Weights of a small image embedding model.
Model: 64-pixel images, arch coatnet, norm layernorm, activation relu, depths [4, 4, 4], widths [64, 128, 256].
Training: batches of 512, held-out accuracy 100%.
Rows from block 8, named by matrix and row number. Each number is 500 + 50 x the weight over the matrix's rms, rounded and kept within 0 to 999. All counts start at 0. Numbers have three digits each.
# proj: attention output (model.blocks.8.attn.proj.weight, 256x256), inputs 208-255
proj.4:531494472514563527514462536423390497527537462516536477531539487435601487528575558555577483437500443488560491515540402602582480537511523494452508
proj.5:559527487514485533518540559550510492579552516480547533496526443539476544472545494545524459475495476550611528496479557522511495481505465515492456
proj.6:559511505457516505526447521542495549514477506477501455416518605546503492533490490505559522579570497476505555487546639544574512571545418519511549
proj.7:486499431450464501455564490482558430544534475537515426483442566474566588512495549420572465509590446487490483518593577521563548485441515498506558
proj.8:440600534495587542553467417544429503402539499440508350577380567552542454483507503546500468553491429498364543492605546513516373463448423602556443
proj.9:597499565518417526437475502557561585506410501544534476549569451415407400545483510520596567444647572474479513499530502472567432484542480442533564
proj.10:530485528603494518480545554469483494477429542474404482497565467505437450387549537437442540459479626499429473572467463558473513552571465406486556
proj.11:578505482423489457473526539484514469470487546440527520453516447532499524512522469458554440525540583507475465476506483427517486481435452512466477
proj.12:523572528436545534474523568504493451440553470517411594513472437467536476515475529382466492493503473523450496530520539424416422573442530503467509
proj.13:535515474521403540562469500494547477510497495535486577451522483510503463517493466546490511447499535427553579444469507504457567486505480424481461
proj.14:503415572472545563487532518458545486493543509493540525513498453409475467499461511429519455593561543470564466396540562466502504468603492551492500
proj.15:504430518481478567496431540446513452489453502537414543514571593450416462549505461514489429490563497427520536510471499487496522499466553439456445
proj.16:429497522327568459567452527552458502538529584507591436469464420603485546451456475517497477593484523519466386476428576543495486524420451511518573
proj.17:556469547423440547413515453459529478522486456376398539504404487539475466548457472579449441488552463470572549556369429369521420531484529535428511
proj.18:574514533514533555583558605603503428481619552528566576446389455486552552467456423614427583518413431488576420420563494474417541406595408507523471
proj.19:409464482425509491477455513487515627495373487450372420405531448587447409449648478520478498668499467528416454479555463537554504509427534484461478
proj.20:561508468465393461431453487506431578470564488612501595539508455520518464460464558353523438585644477489452475463537566385473427524448534485500528
proj.21:461500463563525542565569504403564472442551477410559569400519521480583551601529522564460470443485489545511478451440497440409528409480393641520434
proj.22:480474547444554411426477510565469485471481508479479495553482513524480461425460477432459611504546466483430412585522507498623485549477596575512482
proj.23:481483526613536490555451456449531553475495485589523554414595427473485537556509576558497420472388647495591525649411427528561544478419497527478567
proj.24:431437499551415620539501473501542424475556481469515593415389548425436490561500441501486437602510487454557511447477486435439548491590359533409465
proj.25:499567489533486481559486492499505518530488541472601564476516530577565452549481563515482436535527458444523476535495498465491539460522482508411527
proj.26:458490548424428523475414499523471472519473493386374562484436467556508496426525410576487515444458543429414497516471431462575544425473592419473490
proj.27:502438520536520482493488469452535441476459590474495466507587421429503523452455554578490425392552611471485532497498489443452538510468552572540491
proj.28:406375484352587478481620531386531568440463516450484436552496488497543533426598624452479546486403550540536447424418515455554433567452637548506504
proj.29:496484525569521450472540441493491486464471562516497504498538519524452555364498467514507485496468450514484582487507498617533564504476542418526481
proj.30:440514500575477517510451456529477463488488472589599469478602490453507456468500477515476579419579546457484483476463581656509573515461533578476445
proj.31:492560533529516453579554526480438465526478551626577550446477457500502496430491459442464494556520566493479500429445465496554614490591507400487596
proj.32:497479540480437571543462556562566436612517522510576545518388462542427487420549548502476545455509451530475536447474492501440575354534516559520515
proj.33:560453573524487577508458546553494475518480456512498499526421507456493500413453483504471573451577439528563433538570571557479496481507506522467458
proj.34:603485493552464411478474491404433562462448531514446600444494477470469561442471502431565384552514444537403572621604429522470569558540389447576518
proj.35:479495449470518440496408592531497531544570476486479492540484504441590384493485502442511568553493420623519488587559503531503479508470513480574503
proj.36:537492534482536511501518504467460485465477480455439592496484467578561415431503550501479533454494513445498509583482495502554501502504515503471501
proj.37:493485528493550504457408491503447545453563531499374437551563488601502527435528483536509537441485563526421575549487464599562480492510579460583517
proj.38:524555413471474491571510497502525467443465478515485513483436490497545502479491494527523498610463439558505440559488475513482526432506555443420480
proj.39:432455499497519461557435523460501516404455508472407532501512474509544502350450531504481532478449463511491483466528484545487513567481436498530461
proj.40:528468501516571539557540540503527514452509521472556620532462556453539480599477567511448499478460546434558445557488373457465587514517441416579448
proj.41:493493535540454502442582489507580493427594393425476452534480531437511525532490511503484467585478475432533468401568539522405507538538449513441496
proj.42:533486502521450593435476476476410518516535548446515496516500566543495502455558594505515459430512503498467521554511425500455548486507476540457556
proj.43:468486544417483484489445567544424624448415539442420563507478490600356461375587427604455481441532536493411469558532569509537509470524520572485506
proj.44:410452465445468521456505502537452496461424529449401489559499488491516581466506566557520553514462447536485369506438348507521475490483613436400464
proj.45:500457524385418479525448495541439483454472514578466480446397499433494512460484608463537382493585530508466538510494425417518468560393595474451517
proj.46:554480620513520575558583532618525419554587514542681570518454410457562572570471439466559549497536502596481461560548524460440547460573478389407518
proj.47:476555533561539459447456501498448510586509529508514528630542515508543567473587551397487523441454535540525480599490499424423447475486513456541540
proj.48:529568538586452531532559469420457531508553510450504639440551546525488514432467516528490508551495473508563465528503431529487519432618505462499538
proj.49:429571557499503396460459472537518535547535448461465551495518461524480439381584514502565531459509509478463557491495516508541539484455481468491441
proj.50:554504574480467480445496423486476419485465501468489522514541445522488508485527555614501443455516517505545483582445406493519565385452534395529481
proj.51:592468513450388502432511526436534520538534464435424393502606486566530388450456519629469439517537569362664581490405437553527512484552547566449454
proj.52:541513521482557409544552460414478496482442487483454519400604530589454540437493555557478492473546522548386551493491479525386577446492504381408514
proj.53:501522489485459462529485454526523499519491452434492477520438512474459476432398497490514488460435495454496541513452493498551506469529478526424602
proj.54:417397548465537447517471538568337522505534470481469510526463477603465433516529526531509581400530524433488434412519457552588520455519536510520507
proj.55:458558434531519519538529541348591521509509611467502547405495527621362478458469528519472247464572622513459609538496422509455532418483404493523575
proj.56:466520596438466575546507457478515491504521524576511410505462454532478503404388519566561570463579500559528626474556483529583488473525520453496509
proj.57:391436554490523474483425456452591575535495510472529506466505539615514485627523459462466512523546520502510531469533555560400526506524532483502541
proj.58:534482586546582452433497575491404553444510535496559553522488411628427540411518538481600530576496440413404586566581481378450437442548517467459589
proj.59:520532496518416541526546546529602347542461447489524459524521485443504498529481493484519656515597456586447504485453546552533496345463482560483474
proj.60:527450546527619411496501551515463560481512515511584527532500444570573584472463419482566611426519566606451461511562579653421537512507541467593530
proj.61:503475411441503409397508519476505486489525488568527527568488460546506519465569529580477421561491512622492497586439413447477466495400528571408491
proj.62:508519452491452528510558562537546512531516459446511482504405521412523424450557533529479380483418505426541495368420559451562508539549396479411429
proj.63:511433533611543465387401483546486461523493496487503483529533489496532545511534481506450546404499471549596512586456540538556537556435501474545489
proj.64:552458476543451524497522419477520523476431443490460491505518466431504602507561444511482385513555555473491518486539526499471523581505526536587467
proj.65:421458471561460413568505482484557485460495571517487479451467456492470569546501436631483542527489510446529450477409438541493544484509562486487494
proj.66:467449487463463562485541514498402583568511403454442492470486494553510461409517487469538560577561459543490547430539352483469563498343558455481460
proj.67:572494526528548569508515417434471558411480567565543600434533494566555536558544497565397431478454505536494472464431445503401603492527460498523539
proj.68:470497428508416568503475472436485545449475478533463474554529472481425501533488509523497574441533567539584579622488597501514436478533468571504502
proj.69:509416531511520476472488480487456460461544478577587499572542448501594509549565479444476500531560561493541438557542421525599532592403557481436542
proj.70:558568537359433439484470427491582516608498503480504542414568531489610484508501446417444437503476452406440511465478532500568579496465556403502413
proj.71:569527421559424475453573468472463385542572480451481517537560466526465571531544488554522586542467532463483534526490461640606534421567649474586329
proj.72:497445571478461559528526519533516515479492509573574468408476475481545455482544502470515503522483597523532551492506527563505505486478482394539484
proj.73:395537428523412481439437460452463514517460473498493518511507492537462486491499536525506505486508517494448546438495494546544583400425494550436445
proj.74:476432476494531496529487559482603532495408509457444440483491448438476497512482578548545596543513545528512547447558481499488496406451527515559518
proj.75:480503464557397506518466463498450544398470530578466506439471429540500420585509522430504432504547504416485526526473505523542510482489519410406496
proj.76:472487453452469419440483431480491507494489394517412447396578531465437518537589550532533455556527536527616553558434500423544462518419546479554562
proj.77:554490500486553427528519506504491458456516449548542474479426543576556567447466418485508472562408462534439460545497551431552498514436481450512563
proj.78:460515535452432541494598464601474468466523503554495536521400593413535494524506357527469468536477529509519411441512460442448508472512507492523516
proj.79:566485508582569480447658460481487504399621498505611584547541408489496541447455457487468497464513523403489467496435592456446526544510457488521483
proj.80:561400462470489510509472515504542434547499434488427446522483503519588488460438423544486492452524494464510511511453459577537568551502530445529460
proj.81:577537514505484476512492434511558546455492497501525553482542514541390505482516587454481471477522480472459479435477572476584524458558471446415541
proj.82:553568539559524510489493454538460566605567482481483518563533477494487466415453481541554554456407501557568547512453516480525505480562529513496615
proj.83:523561455516380523488611548480594428488441503480539500509407513523587432514358490522484536513539501459532497399491497522468558546581498438539437
proj.84:519499484576552612508520493473502572546552538578549670524507446539488539529458420443595478520522506508468524561503573538468472484537515445454504
proj.85:529599556464545460480467462514537501471438586545567408432445483558524430537511447461486523517451543558432461494491571475485557588487384505536536
proj.86:554427451407430457530371430487490533504409483529450420497520499511489481502587499522401425469478505470513501476472383498619495448436548604479526
proj.87:521484437516436475493482474535517455536537556481595529463437580506530381555470443491489459519519378487501496435588466491457472450513424500544458
proj.88:438543513475533507513487535521492541565483528493522540455478471512457469425471590441496573518493496529483540520542526474523545465465488454425565
proj.89:458399590462532466584477393471461534473465518521563515478547494507458464409556561529529413421483508513455595562524400497541498495487537414485560
proj.90:467442569603639440495440553526580486540512513475519417530546509514508521430462484573547542435465468525517494437566452585447469431541488440503521
proj.91:515488520520527457513412510514448487545481522552449483500483485596443497390590493560514515507525562564479499515538429521492522521499581478549472
proj.92:548465493513482522430479493470505589558483522502455459461485572496490467500437478550453573488485531470481463466499511410526538390565489487481451
proj.93:525431501582422551511562505445468490454474568571466622463494526456512525538505528498398467492521526422494445553599605490514457473570486509563434
proj.94:543501517552459502501553514469564495511544451418506478466385497444554406507481460564460531497446444457501425437514522494574611584502470528456485
proj.95:537536510534399487533476486525476422517490489591544487451482547403549507565527445426500511474473491560533574445552413586505568531552460506561520
proj.96:521451513475518547466410397473464521551423592392457459513513467501534528477467543567552516496471433513512571537470457473579502462520539445484550
proj.97:505466546386477435497493537618480491437494413478462482490437493515527478553548437545497571448479521452554509415451458460603466471455486569621515
proj.98:512468526534563434454501523520473413454523505436409277419536403607503376539498571504513588349561493541429527573507372489553473558497587453526521
proj.99:475488409504455467452483426519419489463532534457474596542464475512509499509406471455488500486533446516434478514499538436563422461490443555516540
proj.100:554530527510467544485458521450435467502514576474472485513494455576508570410492590429623453434613494426446470495474488407549477495511535527488564
proj.101:477624556445484561522497477577458545451518487435477568531509488494493516511567461458513460553468411475445528572521506504484536428508426478426516
proj.102:549498403452498529543562567574495457532564519507490453504519545518490493512544483444563521510525477590524446456577575467519480509495529501498487
proj.103:503519362405423478457474498538542503505500445524398515403535491623471518478504505461487396480466448515447599536554413439485442451447497622474531
proj.104:555415447565529424545455447484449489533444510540501558496510536541517540443412520467530537609460482561479526565541527493465545519456465529471471
proj.105:430502369569437563528612537466479541476488508463529493494486443443518500500367464517528559533522400533556533540558541523499488437429412604553563
proj.106:556509529589426525509578559431561584482516507487433428477458550494521513528405487543521471489586536502551473406560398617423435582400527506522549
proj.107:547496511466476526556418508483499444499458562562578498487484499508526471550437531533482547457455575502593477498563471526545528567523501377504520
proj.108:529466493523519462433493577585390472520461507495475513631409487447620547520518451463564535571424427498460378540425569455542566553517529484574438
proj.109:526431430584429447490506489477488566564518404504457508496496408480531524560443510511477596513537492547490479516490587508527486571495538507436629
proj.110:587587542426407478418460506486486563467580453474431404501468571561494485483416484507427441515597462479480459466432583410411496527425401428507464
proj.111:558483555506521491590609467531598472506516576534579575514416471425478523468488471514409603505532509479525443582459507429465497458588552639398445
proj.112:534477430542504504426456510551389530481511491492460464498549478487499503471496453518508561447405492510534410546457428502509512531466578501500503
proj.113:488466465451449560630453445465459506537509505496496538442408498492459471586476553441448491523493505499499452460505466396485507464521366460547534
proj.114:608498518523470433527457523567506521583466460399481524497553526547495487552445494516538463511501483452585482508511514484518523466529480529614526
proj.115:556540469481531495442496513505523536493529419409385496520531500402458522522432536466492463475486532450516524494521475502506518571427610515429494
proj.116:439439573494455485507507419506513520498472446533519479550388521527472557592598522534486486441530588498436451506399461506443553570483456473559450
proj.117:560510578516461542589446537519631558619520527514473435456502541493565557538405566436565520579535397543483495433558443497493542513533460439537537
proj.118:516550498441514526440469486493613478548442479446574472527505539535487486465476474487505463564495460540419522352510601486527539456455490510431525
proj.119:513482481433493487511505523491404543520468512519501474527387493614489453459494527481493547515450554602508430493543636428491409505495500405587518
proj.120:518475517465509455452536515511635452541441424438436413460400508490527444515573479471494446551447461410523415458486453500526562440477509490517448
proj.121:545543491498529516569547469536500375459536493534513533480433437417482518506485434526540476456460495479505523498530532526547487519596382505485495
proj.122:494425521534609440520551498505546500485574522494587634514569444557622487542558489518412493503456585580460534561512448535530558508517530485523513
proj.123:589463528505493480514494465475527556517470599535545481424481465545545531513459455575523504445495527549525472482439489506512501492544489496497522
proj.124:423531514486416500513585586508578486486554552467398506456431508453568598480442411582453447480424516507571555561491521468420515542492508556498446
proj.125:438486526536506477544513487491514502480522536469528495646552491469511584475491480466495572455498475573527493556547462472567536472488583488441534
proj.126:517595545573551490490540518458576599485593560460507598555516488532496558520577488525456451517535458405490501540568437524546502498552482521513480
proj.127:541500500522523614612515412489587479521501592489596509454538413648492530596542497451499456485533521451455497495452504497543546476483462525517508
proj.128:534565485425506525539468509518504546434491516521488601441537523519531518518533446420473425461480499466489502533488497532448521593421555479528502
proj.129:516485609653513524525517445491553486463524595449510558528506519542512512510533424611549485462456510544499577510525532511504508465456437522465551
proj.130:493482511444498438474378523512412451549510448476489431452578499556470499383494490586453558525544498472542552467505553600552588509429568503480463
proj.131:517512539535490562560522471483550501524474511574439469330409511430499560524493539448457482536547415526408537525553485370419446552464468491538480
proj.132:507501512444522525436462480508555530471527399432443496568593485498525511408516447626478581538569514485492385486455425458499514467557540585481500
proj.133:549615455673471469513488533458581480518486528400564456412607577379451429554454457558483523610456504477482549596505551561472576444588530517444541
proj.134:558511493536502617521488545432482468521454504506576588546536435392489584499492453570505528575483570540617453628502559442477435473580473488460536
proj.135:491499528510516509532464498545549476590496606576565532494414582499537523522487500489558486463517451418513445443466489516450473442518468509586482
proj.136:523556567446512510559453421469468499512528555481487427550506504524483545349374526560507460405552438492482587541502459514505487495515497532623530
proj.137:426460478493566583465482457418533417483480442469411491507413474525553549457407527643495620468432460418502467478440419554442498487465479500519494
proj.138:522497551404521569475561530522515466401541476625521579501505478624624556583449428527487563550490494455506488441436499517448498506482464606481419
proj.139:448454478412614442546468456483566548536443481572443554428419485485388421437575431506495461472400578573481581552472610440477559479462471557559498
proj.140:469507482605502554552526468460471461556473488494501426509476532464519400599464487485495494492463480492504527529525557554526450541534540501503396
proj.141:550484444471474462505526524520423544445525459582499525483549543515441566517533457555517432477483466526547472486528470510522501567564522516449470
proj.142:410404518532498471603574470558483475501440521507490425464447442588469508465506460481540507561457491582439543518522572512494498503489456484463521
proj.143:501533476474536521537480516506492442510460460427461468458488460513423552482549486529511532493484482468437561464541673466464512494534383630466500
proj.144:494549483547385527536476549499572413506467499580441321398504419562465456449451494516515499609532518489518460570566450529431465511561507422575497
proj.145:370536442543464563534657473522555498439584505494566506398477420425508476536470428424388531502514573503549515599516590519467431466553479643501469
proj.146:458470514616535539479478465494557499466554495465584501446546539465554499507534517457519496545503457554553498551532496569512463420465472523562571
proj.147:598507476401551491553518522539422511506506479622560566492481518506485516563456496421521448556574497457399454446477590463536451431514485473581441
proj.148:494539527515483487491452512537494442513447515523532406438458457593521418464520514601563614493537542488513492490569474576550516381440505530533493
proj.149:520482548446555458538512439387495506562375479426650508492532493542414525562452545554474524657481472411469463479565616570488496389527524497475511
proj.150:445500530445540562488488490435497482419472509533498554536465476522501597471537428540508512548528368455627492498521543585497523402438550571433446
proj.151:570569505548457464426484572485570500550462511397441449460601451504422533515556483426531442492483563436412537474475448534552485445616600464490468
proj.152:516548518544489564513476375489421440508459555487516455524475479530457453416482431547526561553478480487517518537626499490595545456559514488411497
proj.153:461519531433575571572486551534539443495474558552425424544431512536563502455482449510553579497402459549555545424475535461557553606461456465490505
proj.154:463624585418481386558377512456564530468489532580574550437500452570592582466502457494507478541504528532437608532486523501542547467502447439537449
proj.155:462454445573516545426453452534442451486563459540467497462537537515399480594501528568501482496583482623512522551492481512485441508451489506498543
proj.156:477555433499505544523556567493545468535548473534584521543464548558606415560540477504463494519488443472487497509565525573462438487618478525564503
proj.157:471410583454639494534495422486522525548409547551518509485343522453624437501564519516458510532375446531510431544497529436504539492523513376563404
proj.158:554460402430501446434469517456441453444443491510428507475465455507430567397453563549534419533497550456545475493465507474634529569487570463487476
proj.159:470471469445445468488413394463435557479479422421439490451493530597462574495451632548498468522547546429422509484470430479513563575435556493523540
proj.160:524500394523474499517446540432489446524540506530487440462518516443495517534416555445561520552415457599474483512550582494583494510468545499521522
proj.161:484494524481521467451377504444456557472497539447514531564611466576545511455514523477545402446534557474501560573409542423608458457438468488454592
proj.162:478360542422490462483508459470467532450406540482478555530461442535532547514543516460428507452495582437443495517406531521479377506480485578458521
proj.163:537440487558540566554554471464562374537513500438549564469580489465566626562457532591521535482463545509435492546443535410527578532621588541499449
proj.164:524501389458508519449559549421478463472505501505452516420543502528464457568501496405481563427449552520480433489401502501515564522495591671580562
proj.165:568442503440466563496574503507474491531473479555476612490453595482407535580471517440478426517496527533605495563456511424448508479522470535458475
proj.166:503497419484466432497487513494615468542377458456463488442527540572489449519543547562467446477469578518577489388476420480565565393504588546518529
proj.167:526533487475458576543562467511476478550506475547594558513366471505497435457428477586451483523538509400582495412493526505483540437550440525420532
proj.168:568532516533544486400569522474413498515487539527582395433507499635443564549516529516468473565551511532512504452495505490433475457543484499483404
proj.169:391435424420484581504449438453634568531465478459464407516594506583592434426551534453430471439551569465518507454468504524481585513369438548456562
proj.170:478482506501480520459464441573511449500579442507475568588463459479447560435477440581565514550490421540525472566424507418401424451408446513458425
proj.171:508433510610487479479501429465472539541466568459562526504528481480478477521624545519529442500466444543377433569545591522499510422538504395537507
proj.172:450505429442506490501612499593576504531407469459366605502539458401546448476505509591571531499496433528586438422447496463486538482504510495362564
proj.173:450563569497460472465556482497496519474504553537545590466584509520499516446512422498459523514492521526511553469456589561527583478492478449454541
proj.174:437535517532568469503470603429552492481536634502632547405484491553436523552581502484499472549449502412506523587582516482580535390670512405547458
proj.175:523576497519586523498566496540474447475490563560501512486537443531528544464442552488507492496560469516469527463542549424382440454578414492543549
proj.176:454411553563533477553373486533482507520463445461525496505489459481543461532474484510452500454448576497650536655439518534459597531517451510569555
proj.177:518560498434511424508455450514476506444495456522491483505384515502501513468480605443508427521486555434515491561507486407551376509392555553516524
proj.178:464477501463546545490473505519486494534574531543425498486489579553527519518473467436491537559536495571452493468539535511396556563516503471487473
proj.179:467507463522487568478430530463527537601553443583542613548450546435567476555475496485463434580466468567583463514493524543497568460484464491498491
proj.180:461492471401471501454498610471447490466525504522402507541369465477551493400447498428566529512526467517535505518491519477486451552352571480529527
proj.181:472494523434526562602495521431549532524488503577463503394390461489528532510443471536428515567547563413487487460523484464453503551496454508556555
proj.182:582523441548467546495504556461527548543525523538421510514419484402630462535381563520501549500545505564567515562498572439419474500503439502483483
proj.183:517474474571467531448505482491496551456526529537477526560527566464412534408454481484539412485526468557413483563466484577375495565434438461496560
proj.184:521539432535444524462496562546453462450532518467508505599481476475519412513580480467544537453510430475453501495569541483574479575497521502461427
proj.185:469543488454503496415552485483552555461574461470448497466453482517508442456514494446509489446546489480456503542449513462530479551458526482414484
proj.186:478474432434414499374510466498448582424466560529385558492525529427525560408525474522453462545433449547479482626478490379507471488428600543505514
proj.187:607489446566486437410425394489471525430505459473539430573629506523530543580556591442487549483566501491564583501503438542602493464510568471516486
proj.188:552531540466475538474476492607519489464481478498360418492355410479479511472395548444548489443570480439519512403508528413523419501378485550463532
proj.189:587424547447482620478413442481498428592451492493529448460423549517469496538473469573529525492449483527569534506450516566585576502568453404537500
proj.190:540546540508397531566453523532468490488614525450425416545560552560506476463530513525400471477483512539484513552530430589503478444460563455494508
proj.191:585537522460509485558479569552525461533471475614544529519472515436485507483454409425449521483462506495461407434520524490555418511538407536561486
proj.192:562542425563506442504553434500567477542557432504504497427449476413605489563518474514445550522517475528505494395531554476518499504470531556599476
proj.193:471496527570593529550521470442512493532539639560656571499528481509541572550582533452617459480504586509500545541583502467417475427507404511596436
proj.194:425485506595465449464434460542478491451538459499459396516608481564528451437524490523547520483518579563542519567507506604529570535486464398486488
proj.195:544488509483443501442494428582520518455480515532497545524401423396473542486462505482552398493506487479493424565487481483407456485524428484396501
proj.196:444478507528537477520532506470506544542511559453471499481543535464483499472654465510501589533461487514546416482409566549476547500434502440485447
proj.197:554551547599484475527428496495493510520503433532601513561568501603532542504518531444593508498465486500477496551546479425573536456561499520486569
proj.198:448524588539460512548551515622575447462407518570638366461387361517482469513425521466467526474483557462520480468536467588459497523517425490479545
proj.199:477467552473567482434413521462479485523504493413449436579525503584564477419526501604425557511457521542501482554531482572524516503516619512471437
proj.200:597457589516497437508542552516555463551495645500509508467563420554484513519462499519458536502489507550441523557531481474572567429510512511505485
proj.201:480568491602499488536447484539409491642432533598492511484542492525450482395515429403571508421449622566530479565457510535458405540482451334459552
proj.202:369538503448575549492407540416480448442462529497374463362537522600460426420560488550462460470528585402486541516514419547459484486509573536392528
proj.203:461497514475526483494508439433567471489513468450459482458488470416572524540494498504459484530449487417506353461478504571471539542570521465550510
proj.204:444482582402442570530512373524448517499456450457501466484550544477509538469524575596459462590512517376593504456445397485577603474511518510493466
proj.205:479514598525429499474497529586525514469495491466433479510463504627510430412503552500491545475485481521374535532527412426538565416536539431516529
proj.206:482471554408431554443555466507526495487525521452419500541418534415478461420494404506519499492530484463491434478419413480416400613514551448459436
proj.207:479502543556544542550497541482485522543487551550509536480454571445488501560398484575500436554366470545517542597501618422426487580610336469516484
proj.208:525510500504631449553421452503471461481521491576588525486512485569530549440438482501504553541448526522469496542505500441561504518519499455515445
proj.209:567490505469463543483497526465523518504509518507458502509462499502551483416496480562509499450452546493599550524410490461473534522542543411537489
proj.210:566565526415526487459453429612463523484500520496496473543531524525430566479490472415470473424550544459494559415499529472601470503459519470506545
proj.211:532561467580461493505526489465466495482528476578583602513585467529441517604554593530499339515580528471536513621488439474541407507527498436456388
proj.212:458487534617519556502533448505530484502485489402434515556549454469577479572453455588518559435475529514471527410445523581477548585534532490504507
proj.213:526520458597432496583540460556433580569520429515519599534487476573426524505474505458484451484495509481501487511560550428450509428562464481488502
proj.214:463500534576505425472585579606482525574475436576488570533459551400469412560469557517503592530540520506491583528476522438507488442511495471514486
proj.215:582532461557510578472477440522501458530470455552520488519494481520534496536479575453528432469562541497521483528497486538479455494434498496476491
proj.216:502522470520483520500421511528451456577468472480476418482533521579510502420424491494479532506494518485430545531475485615537615437461559433435543
proj.217:518513446492557485531459527485481469459492530418499467481362569499517544474337523529531455479441450479491528535447581493465422508539476569524502
proj.218:404495537457499477476537446457558524519463536518528461539472471567397529452560543521527490525482507491491541464464516466549500473511459491455460
proj.219:483456445407516492378530451487442549523511468503484508407562567573543580528583493437502462507550544479432461494544371579427482625452526536491509
proj.220:449485501421520471446499472586478665482528474497551503614518519585540411457460578439588511426510430515519577464528496560583428408407530590518412
proj.221:478506496511500523489456497496485532478535459483493462534517520530527524533481480468538510500539564516476443524515491497479505441519490553614535
proj.222:577494454588425415458611502440570556430408538404547622386554506519460484479615477554400391536377571561543497545441395530595485498645508554538490
proj.223:530420563474516471519560438414439538465451546478487446512531436539439503494518498555468476553462496452464452526471534531495561496530497519530442
proj.224:399502520457501423468539532489512487463537441505460487429497490456503566543600522501519463454472450576523473558514531419572381459548472526588447
proj.225:445485477449469504446488507577519483531530533480522474573480570507463538488566410389459519461432495499543493494502595481499453459516543526458482
proj.226:585526463459444499464479471557528498512512491511454541469499527519508488500404484532491510592452455414492532447492532505520546457541492520496447
proj.227:454500475542480452530483536501507490566529479535537595440558477570481530539622523461485483534578571540491482447510432480460477423520465566465536
proj.228:497526571462521534545513497430425486511508503530503516450439533462501521457499507414453496560535538457516485440448609537466408538462492601524611
proj.229:591489442529432431466442528435524483595488588476562532541515474477592517529517497492474542554444538533479444516468561510570571448570542492582462
proj.230:537595558447477535458558495509477447551492502514534558415453543376386573532460555467505492561511453498489430483507641381455428466453413560498585
proj.231:508438351517483472526519495468424408423473478501572619510497493473513493555508591496453389461544507450515441501403533389545466468439518565503510
proj.232:440502578419527483477466503479442575443465494516564426569427503550462467483516565504535459514485483459505505524485400512506455543411494555510579
proj.233:522521412459483483411561506543495586467438496496414539564478544492567509478580434380548480553510512523479482470476517573469477563470523509398471
proj.234:452502517569485534490520460481453524470498542470495488520476454564516460417404462501567560449508526510518507586529523544402478518454496499510579
proj.235:494528526601575482526428514542528537549514437514613547505546462406517531602476469511442474450502519524548531563540609589483565456598546398443481
proj.236:532446492433493447477482454468555628427450507500535452446446489500490543448428546510450516512390427411461444428604574527476538487553508459503539
proj.237:542400430433547557407429474575414410443521437500434434520510516539519526453594527483504533459535502568515417451400536598484535525423513492535439
proj.238:592447378455470406506490495441450441500515513500408485491540493596444517429567478486420470430537562473346536563455431434527542520523540508409600
proj.239:595483522502507496433378467564500526488428495545504479545579479543507548498504617381546500485523443574486461540441511371520494527402533468458491
proj.240:450443415491464484564531483562564493490506501533553424516435517509532416506509467471549531556458457406538438485500527493498425426521475489547465
proj.241:543522483567506538497505423483524434453467515443552529542482529522443509467563428409450583494508571524417523414582591598536509485520542525531513
proj.242:580475424537463520502529508384464418439518444470486616517509421598564537540509498476359439479489545425470484557409508510431463545488510525515501
proj.243:424531393423472551490530426516475474483487445460389423541561503455467519487572565508388527547525481501502470520499494494491392502358497618418448
proj.244:471514473481429527557494489573552526443467509488527481451462537404517493463543550451527425426446488495496471478520483459560374592470481553443560
proj.245:504488561434480434506519498575420447532462521468502451500486438528401529410493537549547548529580472476531460460549603491557514482437491493461531
proj.246:541446456347445520465414481523367557467404495539383475496400538565443426395575579516434432584421560528463483442428417554584492567454523463476572
proj.247:575481533622472554546479451428614531511438583504531446445460528593512441546538462495577442527559516543424637524513504519442569421514466405512549
proj.248:566547439457530450438515529488487537448517531469387402498552521603483392377505682489510586440500507494380458548497465512462399483436525576500512
proj.249:494546544531558556470502469505510485550447618483525612466426509500466537427520520501541535528506539459493500526517430480493479490533528456519485
proj.250:447492542497490491496532603502454574455504531443403460553482450640468438374505580544636499444495454566446548512504507539455476458490512489580441
proj.251:419502537553460485522549451490552418484490618509530607471486459526439527499537464487497481440531485500398506491484504513485447457639484526484438